config.yaml
crop_scale_min: 1
encoder_norm_position: "pre"
encoder_head_dim: 32
encoder_parallel_block: false
fusion_encoder_norm_position: "pre"
fusion_encoder_parallel_block: false
fusion_encoder_cross_attention_every: 2
beta2: 0.95
adamw_lr_other_params: 0.0022
Rows from block 7 of the image encoder of a small image-text matching model, named by matrix and row number. Rows with one number belong to one neuron. Each number is 128 + 24 x the weight over its row's rms, rounded and kept within 0 to 255. All counts start at 0. Numbers have three digits each. After the name is the row's rms in percent of the matrix's.
After each neuron's rows are labels from the 100 images, of 14976, where the neuron reaches its largest size: "top examples" is what is common among them. Only what is clearly more common there than usual is listed. The data: made-up ball-and-stick molecule models. In brackets: how many of the 100.
# gate: MLP gate (encoder.blocks.7.mlp.gate.weight, 256x128), inputs 64-127
# fc1: MLP up (encoder.blocks.7.mlp.fc1.weight, 256x128), inputs 64-127
# fc2: MLP down (encoder.blocks.7.mlp.fc2.weight, 128x256, transposed), outputs 64-127

gate.255 094:140142142079130125108146165106133149195093139100129143110163155079141130111128134152110137092104155127109092133128113096115133137108106154110147093150108133146103149100097101114131128121115167
fc1.255 094:098142115109162192152129168113101137107115120140148159122133100141096177164098121096114167091129086150147147176143162115134133094155136126115101132161140106111100136139112154063102090138146128
fc2.255 098:126142134115128139145103156093102128124112147134152101131157128099148140191120113112096153136138084165123150131155154122172125143109128099117130109132148140111124114159102108123137170132115154
top examples: green ball (99); space-filling (98)

gate.216 092:166115144141083104117124074139131108112163118128174141143088117163122127150124151113171059150128155162078158145108121137119103120142135141125118118120128134164117093143149112159141136135108153
fc1.216 092:102172136125126115159136118088150168141110152156125171128134129139113134168102079108116088108167175124145103125128166146069123158136082119143152154120143137127122142126142160116092118114116138
fc2.216 093:109126174143117117133113142109133108136080109190131147171136098147129156124138157105108140141164094106123086133147135092114122099175141076173134118145138123169166150135135127136172174094136144
top examples: purple ball (83); space-filling (66)

gate.248 092:132117097145131079154117156124150141175100130149165120131169125117129103111158139110084144154130135107102130091148111156112131068121135088173139130139120117130126128139148131126160115116098150
fc1.248 094:118132117110115083147085169113128135162106104166150083143155145099124091120148142128158101137139135086090152142152120134115102085130140097165108178138120120094124114168134110150128158099100122
fc2.248 097:136124104147155112153140176187085122153114151125107100161120147106072111118131143122131147172125105161098125130131135140082126134077169119147133159127097111137122120152125100109129122112124126
top examples: dark backdrop (99); blue ball (99); space-filling (91)

gate.80 105:071123118152094098111113107123162139070092103125132141122119102130124089111072084113097156124074151147147104135118126143140120114126133153116162116132130160124139157091099137163131118133140121
fc1.80 102:149158106116157172183111106141119103128114144160133144101150148121127170137155120131165094125171097116104121133131120111109112160122152133128119137133107095117159144116101101092124106162143097
fc2.80 108:114132123142126128132098140164105090129123112114091156109115166141112148113141176110144131087174150135126088158169111102103150143100130156106115107125134107082084119124168130139139157172089144
top examples: dark backdrop (99); space-filling (93)

gate.251 107:128132127143111140161161150133144142120109137166116134104141099146123139109171074149095131138146146136174134148152144171102111091117107125134170118145140090112185136158127147098093131145138141
fc1.251 106:124162127117144152118113140122146150134111121156144101147090127123117172148130149129100117161121146140129102113196106117101114123150141123145123118113132130118135168102148157121085151131154152
fc2.251 104:081122125127158164137124081127114124111170140104140111137114138084129138114121120162068120122097126135115141088159168166131172105143153153100099103116166126148104152148141121084109162148149114
top examples: dark backdrop (88); space-filling (72)

gate.194 097:157167145154138169152111123138164111114141134105050101141127123124115128128130134106144107153145127115097126120105075089116136142122165075137129084143128148171108135165112130119153101082134129
fc1.194 102:168154137085185117147154160103128145161108141177172129134117130167141149137140141132122143108145126105136113117115122148084132143156124141115111124117151118076153100101140088122113155180125175
fc2.194 108:108159117135144119160138114131098146116145156200128147159139152154143128167105127125089130157104122151105106125174077125108145120167120128116127158106134153117136120116148107097128123077120116
top examples: blue ball (99); space-filling (82)

gate.35 101:122125131097134101138115146102114126154145150082099123129181113126131132123079103090146098128097090108099139152085102136153141106113145125111149121100123184143111112132102109143136140111130126
fc1.35 091:094146117140077171097132130117119129136131129140139165137117159110128088136134162097118080162147117112168106109157126136139103104120120138141143120145085150116138167109105159136124164152103146
fc2.35 097:118160113115158103114118085140094141143078125187127122130102143113124115079132134162128112130183110099127138152142121149161125127126120134176107092169127133138166129159137118088101082128100106
top examples: green ball (77); space-filling (66)

gate.98 100:184113144111100127128145103108151099103080153170129111137098100167139165161106076111100140147138097195110134135133131124134111120169093127136118109140131138165128135124134127095131147111113086
fc1.98 103:127123114148141132128095194111078115181118100111166132177133143124129105140133146122151152100104100105144108139161148140104156149135112124147149208145132132128123123164126181149142150107121161
fc2.98 103:097073148138156164113094144169125130123130111115140128083171117144124145138120140123114127109143139087145098105152146095114111148123121145103124123108143118140114147131097107152118151093147160
top examples: purple ball (72)

gate.117 088:136147152109127126113068152093101158126121090186127115112113106118127119100112123153158092102162134141125119134145146112116171109121093114126088178128129135149168085109117109165122111192169131
fc1.117 089:096142104144101183111117132101122154165120138106110112141112133158176139135132136144122099084129165144134131147122104186140129126071129125146115092175133119090127138137139124087071095158139160
fc2.117 090:157145151126142117126115135119130144129170144111098142134089122142120112136150076095174100096121118133146146126115123126087163183134147140169144161083111148129132127115133165160103108094137137
top examples: space-filling (98); branched (83)

gate.232 100:144119166125121121133132097076129107150138130113139176135132093160137122150207146099132124106089140157089146151130116086120141126130120130153163144139124136155111130144152132116137110103101187
fc1.232 105:174136122097114184119149098159155147127128129104143154150114123147078121156146106159135158114137126135095169112127121135144141136097127149107140081107119156110119095148158110172141113114101149
fc2.232 098:123159171122130149127135067161146105109147111128113103160113124157122129128178093146192122121142142136088153160128117083135117129130107120197064088095114117110129146169139090103170139152119136
top examples: purple ball (100); space-filling (74)

gate.237 095:127130116123141139136119129131098111158155156124129099119144144107102142137115146152100133146108082146106103118107167140159146118110143146159088120118151092123115137107124163155091145121138117
fc1.237 100:154113165130136123146147127098147136125102156109108159200145143108091128155171124164114112149153141106134147113137143121156129164141139135127142148119141144108085112125120144140136116135150155
fc2.237 097:153094094148139128190146100150177133109135099101134122155154151133138124107145137164092144152125112135153142147137113150142088110138149151152113138121111099143130129155120128112105155104132133
top examples: green ball (77); space-filling (71)

gate.56 096:111090121136130136098095180127146177157146107150133119074121116132091134162122128184139123125143104099136122086112086115149132147107097134107098180147099128164168139152138142084144134158134138
fc1.56 110:148143133099158136151144130163118117164158130082082146173096117111145094121115112116122100111138103113133144134143141103169151156099149105126164124141120189128107105080097137101105097096127152
fc2.56 105:137153149130108186114137120145131144154140134132075128098159164085162133115116128146113117165084111092127137132145083093165151131128132100138103139153087158129124077077102141123142114118131158
top examples: dark backdrop (95); space-filling (92); green ball (66)

gate.12 102:162123160100127153150193154103124103145160121142165151176100141109108099117118148138157151110093103115102103107094107121129144102122126114127138115144117153097150142117152132159163154149141132
fc1.12 097:069117133153152098107139059109100130117110087089080120103148119138132129119107087115123133126096119153110131143101117138095102150156141168168136112113112110123136118109089120093152147102113115
fc2.12 090:121122133121112118127134095109114158119113071132131089155136147113129131117138141111097124135092145126126173139128133155146164100133149114088177101168138136130125162142190102097168127114169124
top examples: dark backdrop (94); space-filling (91)

gate.40 092:128084145128135151131186150111112158133113149109136140083158121141108055147133156141137127127099128128120093097120156117119143082110140140150117109160108108079118098153090138148066124137119141
fc1.40 093:125160117124150117118119098129157098151121128106103154130136123113146147117168167112111127124163119153133088143134136141162115153158118113130153128088132121145082127116119131083158081110155110
fc2.40 100:102098084113149148136127138151108109110090114154160157102139133164134103110151091139118115121136124122107122144153136113093113100135111098080141127122147142110095118120152109125087168115145140
top examples: dark backdrop (86); space-filling (79)

gate.231 098:114116103123083123133124140150166123104124147118154110113110139082113099153165151117069123118115140143141139142144111150102126149108114140154133094118114135120135080129179125113102088106104128
fc1.231 104:117144166126185119153125126124123061145139115131131177155115165113099083131124127158126131112128109096112125134164085121111094099134143128174121141111111137114131124152135128182210094083126155
fc2.231 095:124184154110117132120141113102064120136139148136122142142113142131113179118113144171119125122180165109134099126146155094115132150129156123163166135133119147131086148145134080150146158078142135
top examples: green ball (84); space-filling (75)

gate.173 105:148115102163091138125096141131133108147122164120182101130119150103157116129097094152091139125120129142133134120115129102127133129105141143153124117148100103144088100157094133124107105166171145
fc1.173 107:123127113132150072126102089124117143179162109116142171071128127111130137176163130115120076102073127089097112137161100125129125163106102144169129165173106125130140124140137142109140130142165149
fc2.173 111:131164147085179141133074118109077128150107146159121108140130154128140109140148108111123123099112122160125111114150141120098157178142099144159135118096090101117135165153144136131098145143139146
top examples: blue ball (100); dark backdrop (99); space-filling (98)

gate.76 086:172116113161117162087139153142127172127138161142136121127129106134121107114107141120127113117155138114122118141135058158129146110099159089103114125145080129120133142126133094105125117126120138
fc1.76 094:138142144105098152081143108164118135140161081102126083162105084159157093112176191162168114115130111151113104107097108130094119112112145099119114102156113122129117133135099133180147094119095129
fc2.76 098:157130128114120146086129130085147145109134155128128105138129136122118174121137128146124160147117107120138179125146099170100109122150136151091101153115131110138146118135095118143105130165093129
top examples: dark backdrop (94); space-filling (78)

gate.91 106:111113128096129122136130127139142131133134107106139120112129126118114133136091137105173156152086154136075132148134118138131108135104135125118098125103144148145084127124119100080135110114164128
fc1.91 105:120142096168131145134098115121113152115099155145146129128070166112125134142151106143129136107143117092177106147148182104105117128157096134134136129121125130086112123148139154152087134132100140
fc2.91 103:145155127106111137167136136090128118141134183167118156091104148134133180176121182160121122107124160132191107109112094095105115127135133135141125118140153130104160129132126129148081151120105151
top examples: dark backdrop (99); space-filling (89)

gate.225 092:131130114145128154104130097152095096159115155099128112160159127142124140070076166181092119108130147129128136126135142098159141154137133125065162130111105115124159109136139120181193130116168100
fc1.225 097:108125123130095164164119126133137145136078118130145120145100162136123165081121139147135142116181130139105137140134150103146155136150107146138130053088140154089141123142173133170120106140149105
fc2.225 095:129153096162144121138164126123121127071107125107156201075135144142105137124116119118187101145138165152124100111089151144103149104128171145090137192100121130157120136125130167114140090069120125
top examples: dark backdrop (97)

gate.22 097:092119091168146181141143130122132127164115112130111085147129140154109137160127144141123116104117158120136156129083122142136132102081142142072117105111126130115105161093086155154133132162131161
fc1.22 090:099119097185119161125118168087084113153114204092103136134138097141152136135139118150151160129153136078196122111117133131144105122114142116110158129146084084146147138130101124117104152115147126
fc2.22 112:117089147121172123133128144124114148133128161111152131127176097160152136099133132152158110126163113081126107132129132131128117143146128104145113140164144132134129124127153142108114098122121187
top examples: green ball (100); space-filling (74)

gate.110 092:179120121153141139140167113147117170129102117095114109106088119137110109154151130116127123126134087103133121148119118137124151117155139080160108153157152139120163138119157155205107117094147123
fc1.110 100:123196147082160180130139105113120117160156086168146129164103134148131141160160118123153128093120161175148132125102139133127095147134150154163163109112169124114055139122144131118132106097144163
fc2.110 095:142110148134144115116094143127161144153134159127126129153120114171130130125068153130139164130162120135111149143135120112181147128077065083148113141106106138104145158098133142161106163141104159
top examples: purple ball (91)

gate.7 113:137134120125102135089117099130128112087131122070122116126166159149156083117135154101125105166123144121107103093144124123150132077118127156179103125111147156172152117154111181129152128142093101
fc1.7 110:123094134167144125143157088163145130146141130101112093108133137101154114110130157132091172109120128119161128146165161153141121141110101142064094131157111114182136122154120161141155082143113095
fc2.7 110:115100167149165136110108116126158141137170124106124116134125096154119112130149117100137120124134180134085144129143062120139144167125148091122168151143123124095123126108160137157163081112114114
top examples: blue ball (100); dark backdrop (98)

gate.66 125:093106087129130096155116099139100107116156141143126104143113094124107114134146158118157154141103103122143155159116102118140139081112149159142149125109104131122160112101146132110111098130109128
fc1.66 117:133103119167097155130146151147112160135127133140122138123097125139099111153136124175147144116145158108154145119145117139178135104107140141142168143132155110095129124148155130160105143120102108
fc2.66 095:132168137129115111169092117140111107117120095167091130125108129137115133138124123124137133143125127107156116174151077128122154129109104098205133131163084118159120092083164117161127176109080148
top examples: dark backdrop (100); balls and sticks (77)

gate.190 087:132132113101111110111145116117103162107086132158140116122107110141175097158132086076140065109099123117150160096136122080096108151118103118152134118127103106149142121141154146121150142119087098
fc1.190 105:111112116131087156128114120125119141123144128102129172097144136120143119157118134130124109121117135121099132104152124076185154111107187110101155144106121122151093115141125131111144140115143137
fc2.190 093:147126110086144182120130147148117151146158157113123084114155134105114147124136120171102163085158133158171121109120138140143147142092122105126125098111105099093163119085139165146122125102123123
top examples: space-filling (90); purple ball (55)

gate.195 094:145087128173147123146135154208122146131115150133133122146130131167131095110126162109194165121129103138127087137114088175122117138089143116166123149095101096169125161123146142103143151107119141
fc1.195 087:138106143152181137116132101141154087113157113117091118092127118106117159098143123134065091099161094127118111106129104122146142118125133122115125113129127062113117168133150096151093118142131114
fc2.195 100:124142137117172159137120156137129104155178134102128110100119144130089158121185155117133130097095114155099132120077140116154105163126130120146094173079090107134118144138121119121171131130107132
top examples: blue ball (100); space-filling (99)

gate.204 104:120191101131110157153134108124113142151085101124078123125088164129155150141146134134122122164133115133140115175131155135154171166134131137134126123126122101164139156105165132145112130127133130
fc1.204 099:145180130110179096120127127118135133132109093171116184109077122180150137141142134121154126163098109141074104132114119138179137167095169143148169144083113136160154090134154117137161145124119149
fc2.204 090:122115110082129115094119118101125110115149099150154157119137105149163116113094137106097151129111090117139118088077142179145096142141120126146094167116133087157119103091119115148157169142122112
top examples: purple ball (81); space-filling (60)

gate.156 093:123121146190107158118134164124142120137153109133086106146109156117110162138121119127096100129086145117102096086124095076147146122140187147042130128141068153130111104129128123132115087131156163
fc1.156 105:135090167161147127111150126170127154119166156125126109123161154157068116127107120117138142121126135107112139120136060106170121152185125081114151169143176141146145080113116118139172141121121162
fc2.156 090:108150093181098136112117104118092136131140128179156144123135108118115135123093126151096142193104089123149108110107173154108131131141145146130151097145112119107160086122173136172101145133131113
top examples: purple ball (71)

gate.27 102:145197079108145135133114170095149092115111135138139157164151147073161142149116129088112104104143110165177144138096118099139141149116115116127146083093142173118140143112115120140149144082092136
fc1.27 090:095160177139128136145128123136134122160138109136159103136105120138091141161130096169097091151131108114123160079093113153158117148161148136119176121095099116103140140114136109103115112131155154
fc2.27 089:139167056127094129166127108126160112139113114138114114130082136129125138142124134116143142125111143157134145132066115104147116122114177120172135137093088139105133093098145165112152158171130129
top examples: purple ball (69)

gate.152 107:136096105135084147135151066119168134100159144144115117160140111119156124126112142151151132117086101109137143105100112129093144084105120074120108123106146128144152117117156126081116122131136077
fc1.152 087:126093136135170167099114100125113114109147137159119129151128097094110109136106102131129152112127112153154121117106143077104143095111118113117161135107086140153166137088190145143126138110123118
fc2.152 100:180154173122180098117130158117144127094126116181096162128104111162085134143122126138140152125096137147152099126091124117148087127080132125170135166145142109134140121145116132112135138116095081
top examples: space-filling (100); yellow ball (67)

gate.253 096:102098163137100095097120132186089108143121128109159125119153122134144112120124060171104113116102145110131096122103142139096098133110157102114106186151132164131150132096095145163108126158083129
fc1.253 112:161111086091151129171097105124150162088134137151135138121133165139120089135095113075143132100135105134102128155176132117155148143187163131114111090123129132121106123155146117101143089107182117
fc2.253 096:120120155119126133110091158103123128121154119121099108085103157130157176128133111116094097096130131163120137174116138106137085139122118115104114138128135142130102144126124127150169136093102113
top examples: green ball (96); space-filling (74)

gate.3 098:111152128062131087136128131085142139128092151129138165110154109164160127117138149074144117138159151151121123127113130125116143148107136164112150129145130133147123142142104133159129109072117112
fc1.3 097:165110156149116157106114182149124136150119152172151126160106165170163130102118145142102098166154134085121117101120102115163139138138170102149163114183158112121094127123122140145164111087145151
fc2.3 100:164111134122111147133124161121115160145110106140150122148094131111119099133084117163128109107158117146108090158131102129099094125148106090135159123097142161138131133129141134128141187097114164
top examples: purple ball (70); green ball (70); space-filling (66)

gate.19 099:097121115135123113136180091149132135145165086081103087127162094100126115108124151101138103136146138117143115086126085082158142107175094115123130127115108108144130154139118107155138107117107118
fc1.19 088:134129165124123126119181103110068163141139174142132096126119137104131140132137089158099133092168158147093119134113139123152106166110158136136118091107110151135120125096103137171141094092111134
fc2.19 087:099129145106092144103159096121135114119118152141101096167162115085103124141102133123135136135085104124118157182144125128144137088115106127150097107083113156116095143105126120110109166093095116
top examples: green ball (88); space-filling (86)

gate.15 097:125112118127152166127117153123112140131122163123162130159137149127103125177138169135112110172134165073154134092138081100126165143113169099133107103162091159112139118154133151136143139158092088
fc1.15 102:162159146141112125134125087135122127103154171104105138125110109117119142103113085166139147084137137153142078148152159173127118174149101140141199173106144073145137138097148126145114097108164157
fc2.15 094:077125123141132144083175138120122139142113114131156134166150135149122129156112113141129116096140099122138149201115114121143110133129083109108109105133115145111150118100142140160147187147138160
top examples: blue ball (100); space-filling (76)

gate.59 106:127099093122139145111122149088124109115095142140118137073150148132153105120088141197080150142136129084141120106166120143109139129112119128111095104121127073163182125124134136133097178133156102
fc1.59 089:121128139133152132128104111117123088140107171170164174109107099117106130136133140143112153083164114151067137136158116158116091119127134142162097095118099094146118135141156187117104146109140090
fc2.59 107:151127153123148135150085131142143118124089147074136156119125132116129104112139141112120128109106153173139119070087153090137127139150153172107132117124122141149104125137107132132142103114131092
top examples: blue ball (100); space-filling (99); branched (82)

gate.161 090:140102102083120111110109123127130151117126120107132136131166142147149103127084168089137110112106102097137095152158107130108062095176135156108135142137139144139119152154143154109124108084167135
fc1.161 085:112151161105126115102122153128187134143122153138165152079171144151099118141109121111132132116143089138107153105125134096111098139147125167127158064126142091127077140128112106121153162077135098
fc2.161 097:108131110108146101106160122109155092093168163132146140122147060124120128127138115137119095132148154113134100139147116160115123112127114091139098153107074153102153078122103106119177143095149101
top examples: green ball (100); space-filling (81)

gate.63 103:148091137120114124113124140136098142163136178111090095150135114145147095113078134136188074115142116119131102144122158083126099149153109149115140148096124144122143085063110144128119134128179132
fc1.63 099:111102106116125055100130119147140130164125127074177115117144137117113118140110110134119146128170136110117126133084157136116143104118115148098105138138123154144124167131109129153094135133158081
fc2.63 108:159093154130084109108136137128165143126111130110139152093151133149079072103103156132120151120131176145095122142097163122166126091111130155124135144110113169132108153083099167097098112167159105
top examples: space-filling (93); dark backdrop (79)

gate.23 095:156130150117121123124138130170126087180134091158130129134154129139089121138144139172155142108136156102143141097110134136138127106165153135120185141119147148113158145109149139080089106143138133
fc1.23 096:190151122078169110101120141129078135133130130168095119143150104134113099124143136180122157107087091161126083123083155184123123129132156124128121149140132135152142134090144173166111118131110131
fc2.23 099:133125184112132178148133157138148096115122191125166083128124091099113122139167093101119159158141117131148099151116140106125133142132125107117141089132124123116148122116111113153172125116138104
top examples: yellow ball (100); space-filling (91); dark backdrop (87)

gate.109 109:182141136134118148137128139112152135122114118129160167165109075125089132122079141090129058112119139135137117120123104139158120153110111128128175171160139177137121132122133097168129131134135158
fc1.109 108:118106138136111141108110111142148160149124127156130177182085075131082132145174114097139080138166132094119136151134104159114107133153116140128118126135116109151082121130146137156112133134097157
fc2.109 100:138123164118175080143151143148149167150136106128096130151103119148120158092118125113149103151150157149102124117137091108126133152137112100180125185100132119134157120120184124113148126111147152
top examples: purple ball (79)

gate.99 096:135125161153119111133133075136115108100148125116150147141104125122117145095135139116103083145094110106161128146160124167106091113180114169122115135140139135095127133137098110071172134134110129
fc1.99 110:169169164124120158143091151155162131114166125111153125144080100130161136130109116141145149134119173105100108122130103111124168134109135102129154111124121131153114114147144121141163119135165114
fc2.99 104:167120096136127139092076169118125137156141128130126128144117082125126154096117139141114120121137142100134123103126108125093156132076116144127130101178129105198157142150111177139142171129166095
top examples: dark backdrop (88); space-filling (66)

gate.206 109:147130142089172134125132153126097120175107107132127109139102150158164158151191099094141134149128101169129117119127119125135124092136142078161154156116074138118098126148157123106102121129152105
fc1.206 099:097095158149120100101170112158116110116134118112146115103093123096146130091138082131127130111147084160141095110141121134139113113107130143127092127131103119127154144135163208100151116105122083
fc2.206 107:137135129141139128158120098199122144131111119133141173130132159101106138116153122131142115166089128117174163117154156187109105110107146114155079104127147137173119133137092141138081117108122134
top examples: purple ball (68)

gate.71 109:154103153159115157096158091110133128178171150131121129128096127121125170166129134148126103112124144160145123134068137117148143131110099122112130160119102169139101110125163138167117099161141145
fc1.71 097:160125097120085147167167106130129143186134098132116173144138120114123144170108167136142135141097171122121135165147152115111073098143135136069168108135106124165165142118141141112134114118157134
fc2.71 106:133118106061119123098109148137119143126113123154116093136114121127142084134141146159094133129123113085077142094159164111150125110102119124138055130169125137140170130150120150126153172160105134
top examples: green ball (71); space-filling (64)

gate.1 091:136104074115093103114119075127125142129083118128095136127128113114115147114160131112137155191116108123098157128150114136099116126090123114134110125097127127116145139148127130102059147131103159
fc1.1 093:123153164124124103139160150163143153107159122165111124111127120154129134124107133155123144124171139124113140131106111092164165097111162113131128161183120123149079113128142137150141110085094134
fc2.1 098:071141086155126133116106086108144089149131111154118114117140150094128185120103120126108136145094136149152169105147134123139171146122066133134137133125104099126128131107124135132101120141148102
top examples: green ball (100); space-filling (91)

gate.177 112:114137165148114187133154098105102137130121109130105122130124113129140140152140117139137125124132087115138121105107097124154117132145124109138146148123165146141137162143121168149086129106101121
fc1.177 098:155129100126157087133086174178142124125183135111129128114156135093128115168106137119123164106126151072103112141095139134100140143116155138116161103153080156128114166135124114083149154119139136
fc2.177 108:117159123121144145159077144103105099165148129152094142102117130125126138109094137189114104135128137113143133143080118107152169137153104102122124163118163144122128119112112128188126145129142135
top examples: dark backdrop (95); space-filling (91)

gate.162 099:127165114115177153116167127116153149131135105101126121078138165113124141141140079147145103158183147123119135137110122097137123157156114138107115148133180167121088134124160108124130112136120132
fc1.162 108:158134152179104146146140130101131093125153102151126132099144108143127124096142104089123121146126132158104115118160137095105143107108124084134163157155138135118128119141133103093136153119126113
fc2.162 109:097137135142144129112073070128095103139138160132119190104154105142124128100141111158088130129181104116132118133129152137129138109141149125163153100116163118125096130135103137126140132137070136
top examples: green ball (96); dark backdrop (96); space-filling (94)

gate.73 102:183123135179118129120114180157124128141120147123100143131142158093155140125096073124138133128107148169149080121124136115114103136113099148102080099133116140162110132175117122139157121117123126
fc1.73 088:142155152104144091169111146118141136089128138143131113171114126115149173130080118119138117168129063156144141101091134070145119092157145119109190108170121129105175117160150143155157081124107141
fc2.73 107:166136131072083139159101088122120085112129134090123096152126133125126134131115105139102122117130078139113130158142106105157132134116151130132105127094090144095107105097145133162128144155104137
top examples: green ball (88); space-filling (84)

gate.168 099:148146124119134165131123101106153137142104135169127140146128144161103132144112093167136099143166161112139128135103111090149132141102118103138155150120128129127102123111144109194164114146168168
fc1.168 101:121158121107128138140120086142168134142138069109160157155143080148138149095136123104127125143162161136130153133116102115123144120126093084171144140111117121134106141131138130099094097113173107
fc2.168 102:136144199127151100125141136104136154107161117130150133125085123146115133137096156124150114135124115138071155166102080118169123071159158111173158115130113113080117138087117085118161129108122157
top examples: purple ball (93)